Weights of a small audio captioner: 39062 training examples.
Rows from block 2 of the audio encoder of a small audio captioner, named by matrix and row number. Rows with one number belong to one neuron. Each number is 500 + 50 x the weight over its row's rms, rounded and kept within 0 to 999. All counts start at 0. Numbers have three digits each.
After each neuron's rows are labels from the 100 clips, of 14976, where the neuron reaches its highest value: "loudest band" is the band of the loudest frequency at the time of the peak. Only what is clearly more common there than usual is listed. The data: synthetic speech, music and everyday sounds put through simulated rooms and audio effects.
# fc1: MLP up (encoder.blocks.2.mlp.fc1.weight, 384x192), inputs 0-191
# fc2: MLP down (encoder.blocks.2.mlp.fc2.weight, 192x384, transposed), outputs 0-191

fc1.54:562520439537503449391508514478550516488560544506516438512562488521548449516488553467538516504483420440527456520459509482575566547503513505446412547535491494446514533524505453565544482491421463540445542536488553507456543502463484444632518450579485554509517468601483523481518440448488513559510562502457524567459598396495617437520546460422593611456498435555543492441477484620453458496519559525411557463416421459506608421536424521495512455516416613495550554442496526464500452500494550536497459517449453544524504478498521470503389493496617510599486591560503580481453486477564533579
fc2.54:426397522542527426508500540551503605432507469510495441482516577429564430527465534499499476558436524533588535528530499473468482527378597481518425600423540487462542457532559506562651438497507530474584620543478500463417505496550548584490508475481439583536472479492509544524544423466506538571390481474610464447430501500483524478432540528490533490530477508451513501517552479433415497491489501480571448520472501522542459434557494560544506540500488511543592510509538461502542487502473580500531522425520573510596456409544437577493564428454481518508640563462513543548525482525581438576
loudest band: 2000 to 4000 Hz

fc1.104:599346514540529491413360533479489441535491535531555565489468497515447457516527384443553506431507465427601611548527446525558371551516484469473499457499548447472508478447484538540498479463503545547501473441532574525430471564555436415496379576490519552506493511568484372555585518504516486528498445429545469489444413516541469516509567544516513496480493472502530372502558558519453509547535485473515521513453543482507511486509572479456517447524538501468466456545494554506483561521483530377461515615522548495513538475540374461444503552581401497397461508507501531431541526539515518494
fc2.104:495563526524389370583554499513537487537472459481530521422497541485515453512479485435483487533522426527526435483494495565509475489450553491404512468489526489506539394561559512478525536412399471505413499555514551446457525497551459420498424524477537444504554487425490444375446557500474507507498451462502446417477444451571577532545558483364538488436495516566433491523530566506400461444589516483578529459463502526422497468525514557483424434457467519428542494509591592475447549543595520496460492555535456619409457491533429519421537459448598488415537452517475514529507493401481498532
loudest band: 500 to 1000 Hz

fc1.319:474467476396526481512520534408506438446500483505438450512454511473411601483557530440480526424497526517605446393516500538512506451413429515575591466495524518447490466485479506469552450514459414457558461470492486500484462461524569535442514543533460486464442564518450512508485524471535448442559461529535435510563590536475448551349433472501464401529459479547520516488529527497395483506501492491485493537526442427457632467526517563430441528596402473513448521444456586495428494565450478516488544480478495515405482535470493508540524496410398508513459398505604575526420508443365482435
fc2.319:533420446491434517416486457536511604484555468512468569480574483493398523395510523428581515549501511470523504496575457437521442524513501550492430498513529475603499542497526453534505462471410467499622469434522518478506589428566520473528465536454491554501568548489505590549499608508500475490515418431544391472530440491416482515498557452619528489485509444490463520524548479506436535537491447549562510564540577470498532520538419442452413538377501504479557402436458490541436570597407515551488481534551556552610424495414567535549569466523411525433508508466488465459528475493508513544
loudest band: 250 to 500 Hz

fc1.179:493519493461510605531470567628543537492532483463538458575513513503438549576477464480535516515562441569457525520508526546473550568514568544502538553468654566517472541438491455470484415466537539467488484508585552510536571463477516444559510595444554449523554526503492568415420542407452429473464440480576578530472492530413547428548461574469462504543505508468551553521483530506472525513493518470537527570481552534543401567389545528523565544464586494510456480556464570587498582588494542441488495432423466515514540441600435534469465656484481600457489490525450476507552529510514538437
fc2.179:539494380457561485388538557504560503539482537533473596662484443615484516419496488488509583459523459473560539515453512436498500426357570429554527497532497442409509491528585466469503447486540475466449431469384430548535542466481450505490535522470465381554526478422518545497435507500527490504479430400441412482576460499586482453500474477475509447523435465480489474518572466540505589542573502482509547467536487510445503507531507516537514456419434578650466432562539450470445559514436547474501520563517580479492503531510479555517552441496465441466525542549568505537448523521439532531
loudest band: 500 to 1000 Hz

fc1.306:547585550510538488451520580509554401541423521548565472478520521454582473501548640478582538578533536466491521411478450482517477389486489502515422531505606489505530578548545449502417525486501625509599489418557574430562520486475586497592505532622493532515461442611505536427454468495451514554452465509539527410491551460587535511518573487472546496533547496424583415504523502500443419445522521453568476487532494440594521551554536511458446581511473538483502468565492504540552507532473608550524456530514594568512401521531549514515505517437462535467502549550550479532489565514534527514
fc2.306:426456560529358467529488500474563518522493420491570415572517556532532485523568503444479502450538499484459466576574546481498521547474429489509455500504516471522531438478478595537359543568538485435448558501483520479532522544465516439541512440466537498498532427474500554481537560504487499487530465595408614453500469584554520528569447469466484475490511559554534453566481545464541491548422539547370547502484487542410599572484445533566544593523553570549598440451485532431522507531509537493513437535533346446563497593415457513536458497522445380540532502448513478565479510451489511561
loudest band: 500 to 1000 Hz

fc1.345:526474447514523510486473503444573503512498525543546485561487562561455535500478565464521454587362454418602501445474563595487498509505546493459483437463492552479590520318526475378478546531491462557501531506552567481504522652522509462467453482548513437345471554483468527457499520510479544500544525449482487492510471466525590506465532467469442524456515450505483465562502517535554554487421536563526501514548450534439571436422572490472446530483475522476447486512444588454593518521532520452475417517515529461601545423534505430471481529486322564556509523565475501499453513552573451451
fc2.345:479502488543518456444456456461488383419463530529525443574484388500505436471517485550564441411484484483505505443462542659462505570452439543476545509441472483500459553475492489455582603491497502549449461569528617460471501484448556538572575437480531557556485470461572528467552540479594576511516560516489423519530506500641504501341546507545474447546567484505547524568470544472450460500553469579479545504491495498574467481551501378439447510505508558517513481452527419490523542415470510461474535460563428566481493482487536432464576529519613431441510580480425501466541500578486519486
loudest band: 250 to 500 Hz

fc1.70:515464511574438418450537521450544463524389489530547503494548555547466574463550516509546563492541568528574560495443585500513452471503517577476541513497532470593537424400520408551434537509418460541456470411443499566541505476482522500488523524545557529400494556484562484472529500474507479586523599487583469494508517519430515376514480496439568471532465482414540387456431555555470468486507540502473515580510416477529555507455430420480534526530523452432441488567573661513435486482422482498488568503517553532388432502514379443448455471475417476496521528544576551483450501568497520523
fc2.70:517429501524560495507407563468473503335428525528509505474527499455551506563560531480518494471483509451545396544507471467639516524451479529488481533550524513529498536535528471581543478499398449453497458462497473512512498533489412449555533580471546542490442492467472445518571379545512505580574506464476465438514481595496505485508549527480455507492524488617489528494530533453399426438510518516556540503491422451501559465460474441612434515473570551508493420586465411493448528475514563519463472431607456471360511427499477407537647524508585530477506510497481370475489511530549476448
loudest band: 500 to 1000 Hz

fc1.259:527612468464490519531496574510557452515453521493582481441581583439422489483525499517538506508484473476527420481559539497588441500505493447580492501481515521447367427560444539527364526508660542452462519475524489461553563516449489480482481512499471467532499551485610417503438489477524531566522547508513450456521578478488505485553556439453490520501480552497506487497446528526534511589520424489559417595496533491637495521609537459517488490428500494473597485500530366405570493479564514594498434545573491508560505589519527492457565434428407517551570502520530513503567460443547482428
fc2.259:441492529577520500544575466435470522460509479509462457590361517489579548478546447451537574597527509365386515411445450502446524554465472423451492490464618468453488555545483597494452395550404530508503503497441442550522524486491434501473527500522481466381435583541511478440513478543444533497420429500496568559521465538525570490475416425460513489466570512563494474549488515521474553580511534477501519549480536462487523608523497507486520502416555513464578526454526511414538453434424461526428443503502419462489441592493594599480521518531606506558466474535477522506480550484536546552
loudest band: 250 to 500 Hz

fc1.265:516382488560531416534475521484492528468483463531496619607564536575505514496446429497477495544567492424649498571531489526572451487498531505468493394527655466491423572452577466435419542461425461534546508510522541520453460536529554493527449531584441429473537393471505505472504469465397461529513472402555430468578516502427516571475582508478536479567508545460546484450457487533464426467564501543492451505495529492577578551467397469533520539410461560475456475417531384457511465526495487585532474455500521466401481504482532533566486550519565562510500474531496466468505526555471424483
fc2.265:500485524438463501504455562471554577458478460384469413473537451505550505495452505535478461496432562448430545567515452489417457474481599499571487437536480531465449539511480473467449503498489505459475441537539486481476490554560438528444543587468535422525522524440573501530504521473521507496472510424510469589445431472489454425484520552532469554561414536545442511472443556580483495465513556393444534520506529591387518469572524635548550533635487453424456446530480555390611395419428494476491449552515499418499523452448556578511517499391532523508462498556625505529525486516461550497
loudest band: 1000 to 2000 Hz

fc1.257:488457491566449425477492445449493406530555556498581472592517470482425474521444421542572504445585508536584447505382519539467485481632509489466471479569454464622535569419547488462442566481530437585496580577457479508440396501506603465540440457607446500587494449495497503571439535486467421503542447468529563517409506503458538402583515533548509587434526494398585596459501514474423431479537469477435411462495484480516496547497540528579527506571527496480499431530452462473574503533422546529463532539548434510524426508516439530522439540480472488558508522546470510515524467503506496489
fc2.257:434535551343539427557473545467473428455449518443503559469516447440494535487453462525416481569549546527450504588503588461506455441573424469454507451416558479569454524449426511508522482502496502506531518531590461540443494559491487481475391562432513553586481494494614530510501476487462466533411567467515472389481543518455512416529525537501463477522484508580558440401557419573511554610490602500513546515459544584459432473415457558440514404489509600518502415478487535439502455557593509524537555549513435456466516411502464515446491440492481545454430516468524525485502461452483551438
loudest band: 4000 to 8000 Hz

fc1.216:492503527491538481420481446452493457470468495530467548462492473511519478429498553514504536616534563445572364407518548446504517507421490516516446436516406571571537515430534545453547500535493497546456520599523504490403428473570520376571543534471499373518446540496556486517539522441598511537494476433469481444514555473500523511539472514442538557492453503481548443444478506420439428545526522491519417407586551541382492497450514438532455486572407514508482497557481485553529464434406463430509467564438501460511475502554440488545436365488510499535509403429481460454528535450435395566
fc2.216:459504546468585439479533505472497599530494455536497452483483475488512466452506481484442514501502456473512468471375387537534498471442478455537484461531470471608457422475497466433495558481500554473470536538440437456513418444507471529481520496452490562504545506559495499562464445508400455586494552434498464549500409522552481545568495553499483389609487624537517392536469531576482458538451518480464382583491462497411515517396525575483550448549348526487550391499535428479516479533557492474470420556494515561545445561524500447492537471565516409515437587497406580488555497407524494493
loudest band: 4000 to 8000 Hz

fc1.383:529523479484494479452377490482558507490447411440510488417577513453494474475555449519527538449493551483597407456561438430512552532443513510544461556516541447514504443487561467488532487468461486536440507439423526448597474455426527502449495513508549443533521512462514567534463553444529557398466479491459451444519574463571525516527445538558413529538501461445467531563450482432541561547477573462535505489497613489404396638476418485470481519508490497466531488506432498530509469485427441476530509531494667557484450456434431513581446441479520566525455556442378586469494389540487429474
fc2.383:549521475555452492496570379557515466454517491542387458511421489509418436485481471486451446509440500592428563452509477508511429507414516481484566463652533473561510511466512467480502556523456529466504473547494522459513484561467441580491534516506510516609613430465415570509468458512477521435355545468486474560493522509512477540479525554602463452382510465474481472466434468609476521488534501538604474444465485448461525423430470453511524584554553414598463495467470492420447446485544527474421499518554438494589523558441498521469457472484444519599507556512545433453551422452464530547
loudest band: 2000 to 4000 Hz; 4000 to 8000 Hz

fc1.142:437507482541529472380564438566554466416529532474506422531511525555535578510514576510402462592596561525525545571451514539469487439543573492500422665496490544462525528553468566448552478463594355509498520525534489538523534580484543451477478452506610460513519438537481506613544484502502464509561475484478510497502524544490523469474530449449497514510517502441505503521498491497470510508454505537529415474431547441404555545410497548535504551397556543534495533417521533553447522546615501546512374557502443502482548510492505528523465530388441507538551488488484445418396440554600540507
fc2.142:584487438537485512505392406560569506444478559556508456548479519502400447554428421451596537408448497554571471523445369548468573562465530539522521506516543483491441517457462428518427509511524481483446435483505483492578406556517460491507501504532400460529595550453511468450382468624559498541447494580596464512454443433478498462531500555583535473567480447522454553574449477553552520522404437532602526520467472496495534511474537436513486493521471499539556470495504495544522497510468464526542452578541369549528551455543499387444471564471533504575474555478529557504480469462446465577
loudest band: 250 to 500 Hz

fc1.300:408483533557454469477483487468543481482531448512497427533501503503482469513516478552439487442497480551492505480530444526567634491505401543452526536491442492499466477521473517519492486427430574531515552454393480531578499445532616461594492388477482519488565545582538608477459520445517485498465547432527573531474529509423496484461436514517582600510547544551489478461392490561520439495554541464525539467515456489549504506455411541527469461511550568478539458450477488467527488552538536486538429458528506520560525696489582459467403469339580536507453576478475466511497462536627468419
fc2.300:591507475527588490476521509474526626478570525544485535461495539557577503496483518356398539572455435468588518552524576519489555504453525499479545498487497565515520546532500493542496500477407519593494471439486576415420511498560467539595490478400495516447535462505499522455505537554547510476546478421526462483433527480530454511464551578402503508448590528447461471412511520535522582474512484520522541492488509478442526526473512540520494530493530490558516478574549459422453512584458461427548554480664598515513496447535302569446446529486584547564447450550513450470436441453483510490
loudest band: 250 to 500 Hz

fc1.129:390568537519516546516528418478501552502525505476540536409517476525470465587526422434421472433550477497556585493531457554454492473459471488478593355521563449476522500475561431381521498510423513546463530493472545524547435430539548501491378537463486455487503498602529531508481512615525552490544485476481459516586580462473466473519416504465407459539463520560526638564537484530459491487519521548532481429542419553516513498505452500441601489382547441488507564506438490513512483602481537540501436449423510444462475444483444526511503518524624517480559534491523429473522525391387519478
fc2.129:494474542525633491506552480549520480505470513412502509505525517517553489487579443400572508565353515589427535493444515501503506461597516472502500549515421516521510560612473461548494523487453606493497465533483549485423444497483531458530456505505518498633487561493528529582497502394620441507526487434484498515474384438558555440564481514428417489499429532467513461489489503452491500540453459402445504519456492551527555524494601490453525472424469506565526453473454459497507513525473440532422408419502586481504492508459532456472451561429682556502426417508501476527529552556547496548
loudest band: 1000 to 2000 Hz

fc1.28:522610455507452455430493578465591393499546532423600444517521540509643548501431515403474509503519528513400560494476567558549498446467562437600475460544468562454473512413498530484508419564443552461491508387556509507617488492549571496458536497485436474510582546528551498502462490516491482501478472450441588374464551514514486438524553471377513510606478541491520436542520463581416532488553468491538510539481438469543494495610475494513596464537447508469519527491493465404498512442487519568557445522443491549543469578544578566427496479530485522422544484508549533506470573471467520500
fc2.28:538488483487469468497547364428437485486510553525567463426497480542567436457518503448480532581509475521511430479482480461560625460507428473434458538526536452448582559491567563481425445577407543451474440526515506488441561440439470592549488468443527514478472454522493447490539535532459470487435521505520571641472487482557516549514469607596545645494493519505477496524588530439563556400517544565485460503541460562429508449522520486507555523499440543533547497507457406544451464449471483425515467509474511542514448534483469458480437539534431426521429542465458461553570585461560468346
loudest band: 250 to 500 Hz

fc1.95:550465466491616484507453447446416456449520467546512507515474455578492487470485457467553560577529451486482496465487500479519526537523453574447486569549523496569514555509620497494504518593543529443555519527568460483619505519571561495490485510473412514472587446574485489423574564546517479492516482486494552512467485511469523491425486536557380545417493530496465447534444406565449485488484344540456526502489497496434515491436519502498418497551532524516592478519537542585583373511480476386544552622488558561527615553572490478485510474548507514445430433536472439450534397463402474520
fc2.95:508511496441562473479476540540490478541417572531460512417480544419515502508476481506546524490495534475486561486564456493445484443471566560578486493528501447547476482530442570548442481589529519565493506454457544489496518484564485550441451497554438490479499524442383475453426378505453575418520540594494572418562525453491436448452351513430545484557402402485502503504506448533462477476429508576451448466528544572493496408464399547543512407459523487438482503491535547543464423567560461569523452594452437523498439573559526542473422550519500538533502467513493458493587403539391411565
loudest band: 2000 to 4000 Hz

fc1.240:442544547534355504530484532659493490495527464514556496452540528457497477472517513489549536534555484475461409440550456537452517548548444579374490472515482547544508525565454536451479450469531485508476496485485443464598413521466492471335475523548546571423461447495545419490565521449394537508496525489596463524497428487577443495523514543521535542500536493517466550470434555555568520451487361502546540415472476513534557471541482508490524439570600480541428491434546464507512497534544534551489502523488531461551418452531613474518576451557457402550401444463525514472467441450453416514
fc2.240:597472409439512425534481507443489594467509537479441494541468475475541478468439498435403493558433459546555538545423530561520549610505545471556484518550485421519482541487499560485557474428517564623578434607502487585533472469491540511574515366553488469511515576491463581485573547461587496440459452528588472522401548467491408465497492548555570484490473639508509517574510442489559567485536472485432522512504485437554483492562540599587523538491513489566556483445443451530488489538442564437443530514529580496498429491478520449449491477506495520587505559521500399441532485419468524445
loudest band: 500 to 1000 Hz

fc1.72:520555461443490486481386576504552471449525503552499536499537512397530481446548487515534611447507489480438436574494500411507500435513497536570397481563505540541494473509525548447597545449515462534482502439494487445535490500501420498469444505516527460548455529441524488437490482482582479492527534545464425513669502481532564523538498512516541562493503466557549387399468463481491398444494437486499575449548518506460401508510559424499527579645501467471447499478483500491576466440522460502450583589440651452505506448468456453545416430518574425366498492467484460490488454448481481537
fc2.72:579409451458403488538455504439521416613509486441539534526532491543400482453503463468469459549486554517524557487547421412487461461555464499465452510608545465499430493456519502423529425525459546447529600559495478454484454514550486560529469438441501481536551453504486451475424523576483490579484479431547494486481482497499499503435521548501445470535476510568419525471481493518526532550563476443493531481554581477498562475502528533458497308477566503531530491377438472466543545461558567564493436569494345598506428535511512502492454543507503409547569516500528477555569558488485602616
loudest band: 2000 to 4000 Hz

fc1.18:525476584488544511440524479526493394367495579505430514567432597596448547573490454539530569510452493505485471507466493472478579438466522542592418535522429460514510446583564481476527461498541508558540512464477488573584540375529556527502484507467423538447471502468437566476542453437494517632503490450508535490553479568484485468525433457539525478483483464515514619521553530573567453530639466529446436543509470566533582500484515496479532497469574474556469424558497493545513442468509481490500534510430563499520531599506463485383366481423474559449505444444559569470516457474414459488
fc2.18:529522485549515527407460462443519621510430489481533536483519522508449516510543539441558436519519539585539546503530546531443483502483519551506384446428424563455529550513438526481504552517477408569457456542544519426431544473460551623458521462450533496580390449544405472507517593495519560576433505537534487426452490459464509400474570452525547495556473540485440629423590420429539518446416461499493487558480508479505524415457402524453463533482476483500454472455439505435428549453491460526466427561481492459452498520535479534558375565429427534479532435569461602499495465533463482504
loudest band: 2000 to 4000 Hz

fc1.38:500418459503583508542384439551577550566499477517486517493427577506513518518512474590447439429613638487483509405484512521507510433509534462482567551473440494480485485491507531499473530445479494499577550508581528437570396500460519530503493452509528511546464529563481513484456535460550489511605470541512491527526445601561459455589525503479464368548519482540493477493473512519431516465546550478475517485554521438505470483452479543610423493414420544486455548515570508555478468410507500534542547514373523606510495381495593392546464544552424532562507438565454533587511501519425429542
fc2.38:396481560484475487521467439427447611584516511548584503542499449564515522452573508504537477591451480413490482509461490569550531464550465477409530506565484561470567480494475470454490407464619546461504468403473530500498473456551511529476493474551478446438468518475589485600510405446393463441473604579473520511481479461417448463509517439501522477537368532463531575516558538644536586545552561401483552467512494556490552502472400469498540467579453517471525571442514504497553544533486577493474541498492489463471523461543516571429548528465532454444531458535541616519483505532456597501
loudest band: 2000 to 4000 Hz

fc1.267:537451534463485445549499488447573438521529454526522597530547475512534548542394523490513491408570474543521460508473541540439479540491468424530544555523451479618438603500550544447480511573514484576527488635482554546556435491478576436489580539581512562554538438575498476588545459525474460582445556506499501520431527502471487570561483510547472466472537439467500472470377531525514506507577459419551447570495517592477549514433552416503525568543468516439482530507514487480460386455545522487488493547445572497503513523416485334543604511446487459553521411501577524542503463553446558440
fc2.267:590543544550540487437507592552526608451478431623473477405508546437530456511454495452484430479497519482478494487431463388453511487487499440603504584528496593567460463472483431500454522590489477554519545506431564458577494512469554590475527478521440473520479555528543417548587521496530506523438517504547459509534537470540464633446522507594574529607451494462446537516461450496449512516533474459443482529572591461514462495509556500418518507434470555541484493495405576600553486495532511504515506462508452477459527437454485531425474471510511381557514516494471411549382448642481491473
loudest band: 4000 to 8000 Hz

fc1.102:535457526485546519544415507466477473505521541506642490509494442595567558521528466525418475463511461444536629524501580455500443568597584492432473469430483443614419522513504425565552386469425591540428547466533586402515536553513499529431516458455519466543498468505530458509491580464474495540469493488485534442439540604538491497461411528522566459469554588491473540444457511518503383535529488575559452432527500484496518478448459472460503555500443602464483434502462491557536516499519593457491477391492512539548492530426517501487474371515567550510463522489599530469495433436462562516
fc2.102:481528561517399576482549574499469484487534533544492522496541498461420521475497449397529482553505500437431559492485524474573447516498414586627578468548498568533472444515502432459525534548468520546504559460556545571485530496390529367461484396475555547533520552554383494527561518482529494453474465487543502535565484463451602518496491540453508410516481513514539471500612436510493526431481502466550536590550509491479473471443423519493524470457458474467510657542443456510512349475468545570489541437441491549445546464539473496532483355470531425482506421518585551471453441505447519490
loudest band: 4000 to 8000 Hz

fc1.92:479438491465437476542521447553588479440499520497546463564552628482539522535569425499533625512489504507486507545474534436617405537554484530439466453536426533566511456532485561504594566472472529543510480478423533528498522590551545526547487567586562515507454504470478471512459464422538460540577484585508495524532557514514648520563484502555509551420479486549573525512433476478492443554569517489533503451542517468498528461533412510462391440476411520538429528448493472426549448441438507514470503518360405425563512454545462498465461514431438505422532496379558462489546578486537559509
fc2.92:498531546465349537453434556536469487540521471485559467595461549493462358521570602388514433454598484469464455544489445518508543551644554403445473589475398482509520532525521512444518548495539543483492514493499407523427506446543487454492413501441510556476490558498547463522426472472501520493529534449476504477442459403597539581515511477531556480505512501491509527549456551535515484470598506433509500476519466454532505504456556503481571531513454514447623460424526555489551547497595540548628510458459601510547522486588486559470584515505453519533503458541600528453535522541555519561
loudest band: 2000 to 4000 Hz

fc1.93:508432561544506498469490537577512511479450494497520511408545461497508535526540422501505495464531512492444440568466439559475486510454450546499493417487501569429451455372596451535500530524506628469480521513500522478529494349460529543537486491477512537540535480572529456431554500458423563491520430504460461507503541511490488556508529515441529541540454494508558553515546455421519467523570410490486470556521526550499455513528444466476480473306543475525463506528459376523520497529490501499501471504420435461469496518521456554466542523531735493467450555423480542473646491441393551556
fc2.93:462447503489619484505469468580540411428474551522505471460450510508526486497468496541539489543470516500390483465498579468502512539566486557499566491518513517524527608472455569494469499479510502406500545463581548457383483542483547453463528454419434544547565507433447532501514535505533601505505419497489424520536420584527519430409553609529488448536582422627521493499498546475517470528425572475501546485457526469571534418465530552491515488599590496391525529532533470523407499483530516497464427540548598520515593430479564481463505432538655565558548430458411485474530473538507496519
loudest band: 500 to 1000 Hz

fc1.34:554554542453470485478494531525513581457433425481489509461507527488492606513483472634523521517507545459490512435473514421501487390446480493517467597489443448430507464519552523470485500430503553459497452542475593515521525567493579519490499401507487493506492542569440564483579511487391466565513549591516511592536514430527479510421411479453462465570495480562519504501480519541468494409634607498466513451490497515474573508473498450524494594541381537506482427501508515442516581483549550526399495556441453488420606506524484525499490537487484428512586575417420534321522501560475491462
fc2.34:499529564390540509533547495470540468532468564549471454439536482481454523548495590495505404507497596415501538452548488493494441567513527530431519457510453455511495546584454486412475542489420541469516480549631479422547483474420481498384523479483441467461427457526550542506454459456524568547371517558483476478520544519396434560449549430574484450496437464441441513484486399514500541388468480390596488468454467479437516454509463473488524602496429476593494414465495564504570445431446430559498466549491539460515500498505429431585506491521587528508563444523419535463502507547562547548
loudest band: 250 to 500 Hz

fc1.251:441550552496417454565531495599568536528517482484342530526507492401465511597520602423545535615518570418502471517559475490435480530502543518460501492497476460434557499524561538435451494488524514572566495515556552488474488495528518486538542477486539566539438488460492517514567418447507535294466508565506460501537555510510563471358476515551489560426458418547511623472503487573467456440549459520496417402463539505479576523490490540544566447507484535508473589482498531532480465471469535507488404497501470487514537448479510486403542585567526517451461447479578529441450454581499523468
fc2.251:576576503482481558502557544584496554507485543506357467488546499471435487590534640397464549499498558443502522539491415479434562452469510518483555483468404493470403472450460497510478547510480503534503463597524519519468485544605512470408573503459458502516565475520472533366562524550492500508402416483519538487475501531543561502574427592408535543530461484510492509531486491494560465446516476525454525532513526517511588509507435512489513457510440513486452439477497564480413475584500472485457437437486424525495548544487454442611400427618450438452422589578373504491517490526486473483
loudest band: 1000 to 2000 Hz

fc1.4:383440442518508494506464533445487442460544491490412563471532455454502470494500494456536430508528478522470504524661419496542492594448532523477565521543462460508508575463476519428534560514552528450469557469575545572576567544474523387505515469534486439571474527407536499475454494520575540418482511439468538508509637438481576541487545491444450536453531411479462522500585508409437501548439466436412510431512526579600531446344543525434520489457551465479449552499469527453488549497471496445596506568535394546545398488532521515468490531470532509402447490525576491450465541513493470505
fc2.4:473437515521485476506456453510528546449486474526569471477390473478493558460541491561490560444588524588448374551521496571514569448471527509529530477458517531533481477492525562443457461483442385546511592470545481534539469542553468377437624511513449556536570405445463470405533514530545575565564498420507508488467440467474552559572484495544478469493485543562496439512569529498510462353461497547458547497540541487490510576361412439476523479449522452550476532436519517506515482440506512490466545472453476428547495500442388464588495424467430465613449441588487455493539514483429464454
loudest band: 1000 to 2000 Hz